config = dict(
    model='image classifier',
    dataset='fractals drawn by 1,000 iterated function systems, in grey',
    norm='layernorm',
    qk_norm=False,
    moe='top_k',
    layers=6,
    loss='cross_entropy',
    head_dropout=0.2,
    residual_init='none',
    eps=1e-08,
    steps=18500,
    warmup_steps=3700,
)
Rows from block 2, named by matrix and row number. Rows with one number belong to one attention dimension. Each number is 500 + 50 x the weight over the matrix's rms, rounded and kept within 0 to 999. All counts start at 0. Numbers have three digits each.
# q: attention query (model.blocks.2.attn.q.weight, 192x192), inputs 0-27
# k: attention key (model.blocks.2.attn.k.weight, 192x192), inputs 0-27
q.62:552550443401479454489490466500475430520497457510486579446491407463490478486527406476
k.62:562525546398439485486466429509542474484404542521542521453525508520487486489584416537
q.63:493546432545530505445497371464554436551517521461449462490445529560533541523489519542
k.63:500513526526504496514524450582517470493493535461501514555564596607458526568561562519
q.64:440490478585539502467479494527479532578518473534471476574481517606522542525541428576
k.64:561521577531496431548607575458503521481537501576574502427501591444588442490523343421
q.65:482497462510512504533483488374453552476530441424462492498454489538526468535487500455
k.65:426496506556498525466491417427458460479509481481452518460512524465519423533462536516
q.66:504457543464503498456504482541535602513495540544520535531546512418497508508484461516
k.66:555521472604651586512452490497475520496535461544498470488539444498513523491442473512
q.67:443550470504442456414496501553507502482539461499448443497574500416474544449482567470
k.67:522523480525562460516502499540431544549516494519503549565456528497585447475552516502
q.68:567479452586467502504530508586546552532494454545563487546442539462480485461483569537
k.68:548518515459486530480516488511583420440492489503479527500565527589576583518509469454
q.69:509478503576390486615523503457413518472555575524409407497572467611563529553547421571
k.69:495425435479605501463497473470515512533488493495503509503449592392520366513512454583
q.70:527495567501525365517514540426565597340578522521563440531564519432536487485490462472
k.70:476484477491536437478465504513509388498463643522554537493554576547457594516581512609
q.71:497436537411562507484565518487486469540471479587539441459550483496549554431460540534
k.71:469473579455539496631440570599406407484542526576558509626482489547545386476521432414
q.72:451500603520429507473489500501470529437488520459538528522519474551536542491539514503
k.72:455568486507535511503574555558499540436549502502581502536519521524482419576493563433
q.73:433457524544477572532483492470445528570486536517485500473465598491483482512462470486
k.73:468471515456452487508505462593517498519541492475554541385489446419534430510459583552
q.74:435489501525427504552506483508561568558528512509512480508434453454495450449563441511
k.74:514492564468477565569567468494587522463442450580397447490490423513533494536577542528
q.75:520520612609597458460561480493629590530571515450509550502413554564551490518492467497
k.75:445550420407450421479430454467388495548453598519526548508587481492431464526531467480
q.76:388636609455447523513469388509531491443531595364411515466504521492419565552485545423
k.76:547522440567651385543517475463500557515493540469468605470457449533504446532539528478
q.77:538565516486531504466481463481506507539479527502463484466473557559395468505483475499
k.77:499600452577529545474563414478504571533580433596497558477584434552550591490513533489
q.78:499563396552577374483525455538446528467452488557506508564514490540479579465461524469
k.78:524470423501507500497516457449531508442538512463554453571543571484465539658466505568
q.79:480506500560544487493421555441552603501429444463407470509496506504448547503514505370
k.79:531417476491484492512512516482631551468512529403562490466419445469485504421380518535
q.80:560445436450544426455557463637553446524391574517515526534463550531563604486519550580
k.80:576469507509483469453416570535511484474548521507583485444548557516434417535465575457
q.81:491388428480516480473462500560459581504529495495451477556572469420512533542469581480
k.81:473469528543468513432517521417544462604486585388556509516465496400507519459494574436
q.82:463574468555455463565531511496490477402437501478514479447498498568517530525365464498
k.82:522488577444535444472489438518434479616490492474576435479427482485443572490527512436
q.83:450487495539484549558592575586503502479465568518543458560528422379515470515543457492
k.83:635492541398490520573484506525623481531484532463525546449503539436561513463520469555
q.84:565518519515473575551531575510529550512428529495507526425449489451525452497392614419
k.84:553429591422537493480517515537468510470542508585444508541504469545574463564616412608
q.85:510617452476397578528412520481415494389494575489582553553596511461475459532571560428
k.85:489468440533452447476493492556554518430521482523412556510418598517482437552487501478
q.86:502476539533462484574535517449508590554520593481454481669532541474496446418466576510
k.86:545411557414511491495388484490479421367553438458609507418563554469558515564555439590
q.87:555494447380442422494534498511586555531463401537566556571527418445414519591453547449
k.87:473576501605543474482366592547437567588528531498605448439468479485587520384496474485
q.88:456589622533438447480503503457479434404564617537528519492489488536522466520484527468
k.88:532465457478466457592370484422553572482387486553530439404570496546582468575515477556
q.89:578487523511547589496497480594520607560481535408477546545470479432499574551490536484
k.89:572458502503448467531464489518591431440494481477473506441500407506484534503516542382
q.90:497400508436387520489452479464421457545516539572436443516421489504556527560523533524
k.90:402463407481465558496607444521523508382532411525559569472595561482575473477520376614
q.91:548495535504487461525544548543519561517574582525645443459432537491520578486440584516
k.91:478522521623404529514440497467565456457458419453398568507578519516435482579600450549
q.92:539521470462485477438564500543538524468433451513480498509515495523412462459484547432
k.92:615444527440505552478499474493478487537518477484461497538427478485510608536471505491
q.93:564457478546514603496553496578553450573537472558504574466476539446561570389554449462
k.93:459542436388493436481465491430490565463452449523378533528535555529406554617560634556
q.94:454510506497409474372571539545421436505429447473516445512500483548550518461407501593
k.94:422547564502512583528425491555515512403453508470624422563435476494467523582530546461
q.95:574548445514485458502511519558503489450505524482517508529510504516499533471551463443
k.95:405562475520452467523666541445539450527474495444526546501518523536478475503475537620
q.96:467568487555528563502614483465473442458472556444455449529484517443433491401508596460
k.96:541480536474497475406447460463657400530552427544462473529505568531421488516475487553
q.97:514412474469572467538498452464546461425566440565483391503516463565555454539440417480
k.97:425507504458457520457611510468539512487436484457499530475550522556483478492515519565
q.98:451619502568454461543576547450565506531487537472585514490474511487531517584481507487
k.98:480512571509499487493429450490558423426542495557571515538511600445472499565479534471
q.99:553541596558418456543603551472452420528494503542516519519517597534441586504447591465
k.99:567522437458493501522489501572494561369449466483537469511490481479522475446478519560
q.100:551543462495551495526446506554539461473445509447443552471525566464529526375610493502
k.100:506473610481487424462519515477457443503501513515504522487571414496449482446431497455
q.101:557487451551518608478511518461619405550595523437511552386519541454465476543551505427
k.101:506471464563520535505405607475471466611504452522513500578515457508443505415489506550
q.102:525483595494569419559546449479535416475453545516541511422434545558507576533569496454
k.102:450523586422377453453480472527376486431512490534412517549592472517558483532502550559
q.103:547507415478522525489475550517445490514431491441474512530533529482502553511485431417
k.103:548406527535495600464548385366454470447539578468388446480540492479493597591460518583
q.104:551510450403444609525451496434530605530512518500445414446551453565385496506474626401
k.104:581448537557575444536568527499487433471548446451412510537465497350440436481482586556
q.105:492540467525441411540609555427449438545448462422460469405522462462472513474462481559
k.105:529518438567541459514376591571510546564565638480506502482484510480513511369352526500
q.106:519475467463442500544433543567566554440544481593480534542532456499532522412394567459
k.106:524520520387509437468433469476578498373549481477470491447516536476542498504518424470
q.107:546522509534483534492436506464540510553424494545625454492542531442491483562591524401
k.107:440551494468483523591567530660435444626636420492464483477466439485420502468388490497
q.108:471448504531616487381515467494385542499474542466418553478491417455430438503524568548
k.108:518500506483543493490495434489540535409474479526450549443392574453502493545501524513
q.109:607501469570516467486432488496470634493474431531486456462592549513479493588544421513
k.109:487492562367479551531558543492474504520396578622476488448490593580509541568502474409
q.110:502475465484524552487514489569588591539557504452492594573501522552469517586535459531
k.110:561562541507546519479592539364444458549422487458478464450424443474376482476393502544
q.111:527467453482559442448538525602465577462619475435498444459526509449477532474494448487
k.111:506447484600559586470593523455526522603499527563497462581594481492410436495467558575
q.112:526499485507435487456408567475486526537530379518539485543630429593515497561465525625
k.112:442407490528568562431528546601594491480566497535505490412470494445545535537457564471
q.113:470476518511557542545433530485402543607431534508492456435617512497500507506594528532
k.113:484599492554497516461489567492550571497547569621523408503511607518486557473471455445
q.114:453382474469510512436448603504542524483525465525514471447533539431454502531498566448
k.114:498458453490545456493517520529524485507574474481574546439553574526604598505554536463
q.115:513456492438545506551398521565486520486496523577532590526513509480521472480491546405
k.115:508612531417395558382538489589550469558398528479542550407438499440495438449416502537
q.116:465580523467405559488412547463405461536561548479534509460621549604474436580507523597
k.116:540446417515465517404489542472498556457519531504378525558448519440493411625551596449
q.117:446524492562613517551492488375486404346409503470594563503503523457470445410550509582
k.117:490367475431511524509544499550424575463573465495647562510527588594438552525514429406
q.118:387415463581542544462464500556542367484451511517491525504489432456451523471487460471
k.118:471528472504523502548608585520490546500567434544421575539526589604491399499505488443
q.119:472446626477536464504413456513434534475450481532552446451488506534537501462466537457
k.119:509425488529495516544480517525344432486539539568628521506480418442461451466547514578
q.120:553425411499467493495458488528455550432418496502534488521531441577509376514526517415
k.120:473484538493476540566620458405614552483434566515505378589573488453477538495492455533
q.121:518459430571533555485573506441440455484531508419540572552448490455548483454485569491
k.121:456392496632452451499385451542583545392452494511482557494487628463362612554502479577
q.122:465567520528546465466488510583591477554532513463503520506511545502464473549366553593
k.122:458484535409547484536413508470402485566459565448537476497491485462513571422513451458
q.123:542529507538455508496485570385482496551448540529388493588577470574520519584474541609
k.123:430407451587556567451477492447536542461565418443442573460487616542593501491531454470
q.124:585396483492468460577579600599530558463477470486506547518592429575461452462448468424
k.124:453464528479486463497538441455502535540557533499624465426454508502528560423554526452
q.125:550529573557494371474572401523526407453482462493474498527482472520493556519466551438
k.125:477565536510502542451493520494583522488409476507488572574608435577426533518630644616
q.126:535513607484513468500494491433579418551563446496560447511452516446473540559434439483
k.126:513521494472500523435543539474466583507518498509554623481495516557471466419469482551
q.127:438543518462560448427485469460485500411569491503503559473497457538524518462592425489
k.127:551461483487517555551518476478560556544434440591459474493498552537466473540442477443
q.128:416499385561462463460497510515568482438513484485435422568555494578548389534539514469
k.128:462450499515467561590487415553444529485521435441530518435545411435568514461481534494
q.129:449447479538529524501374478433490550468450439465594515491460497524596496571533509568
k.129:593460500508518480510491454483421503452586581543469565553385470537606468577488464547
q.130:621503567544459497489453466402463463455506430483414566458552522486391432502377522475
k.130:547446548436512485490528490521481442527444480429424480487541500434459484515409455514
q.131:489551495477500516542492548477407481545519454559484465443544479509455504419503469528
k.131:481497570492528512499473477409541523462526514522521397531557449395460445503546521497
q.132:439472536441473566495475486533570489495498578507514471463491539517504440547558535423
k.132:450482478499415482428425506550541500558442455500564544554542544527457597509450426475
q.133:539509418442498426574483467479479442549555471611472556578567444364391520407405547533
k.133:581461514386430448590444629491546565546454611500558483485478470620510492483602547438
q.134:534487566480494463452513469450450489425492521563483458447529542469377498543514552503
k.134:440482549442451471511422557496463468526516487485584510447501460495513491447534471450
q.135:544465570393484359488605418443535542598458559530477507421476478569515440498471533524
k.135:471490490559494544504527511457526463393514584498486631504526470458483539513513486530
q.136:496496482558425440497447564403525548414497445519544450539482470486532530428505474538
k.136:456523523376582507523406490558535468515483555533411483494531501480596565578422561444
q.137:481532511494411418483517472559451541517590511539521503475517489564577577582488527447
k.137:439578568593491505469449499586516444464415509557598603443553475470512496401471465408
q.138:431516550469545521518523512511445550491540541528462587495496447511464493478533516384
k.138:502445546550469457431503485481553420549479593446541451448569483551511493383535558570
q.139:568518528565496555453465420432449469528612561503508495463480460519557545463441540519
k.139:432577468524507472581521567561556586538489406547558625428507411524487421479509411527
q.140:495464459540498552475461564506509498515527516474551528523548483373460477400453494504
k.140:440533562469605567407564430533453443484483538428437503438551541666545519604459550464
q.141:492467515558501560450439585445363469509412467495495454500458539532449460407461446468
k.141:485467574493564460556562487670565503483567522469486532507472530386491489481551409495
q.142:515489533446518466503416515524499533547532458477527523539466483546499463532531434548
k.142:445486527584532550442559415446451484466507473424509438487469493430485520527459541547
q.143:474524485536539589531436503530515572588503528385459527497472576514524459445540509384
k.143:507490534513539540530647497467475437510453438459462537460484447426479591492488447421
q.144:512452467513670508463438478546331511590658497385573400472524542610520474359616507403
k.144:481573446461445489531461468527512512508567439546598474516543528435495511574546475483
q.145:560585627518446542487518486448477462509517602572575478419531481495564538508461479498
k.145:567474498520497455533481530507538489468560569520583470430527476436474462539541449442
q.146:412547545558578513417518506571479555570539465461469480512505480543459496543528501555
k.146:516423430609599456440472423514469482530525472545454388481536499507483449507473491469
q.147:588538567497447506491459390567616525505420449497609572486526551465480445468496472517
k.147:509438399506500442422550538510470445442556524476623575547492479514513464542483465550
q.148:624427525466484417470471550607608507516480500505548520458421513539408589438484530521
k.148:427487513511495664483475509436463459519420519567529609427513574457512462464479480612
q.149:522544495539468590464515536475584599483611457490524499497512531513549378515511486515
k.149:499547500484548572559480544532489430455471477572518498506431474479448520438566551509
q.150:444509505459515557503475460533540541467480489439485615455476460414552483502527403417
k.150:505531521484401492536448531519445451466580523515479431427526469501535514497529459473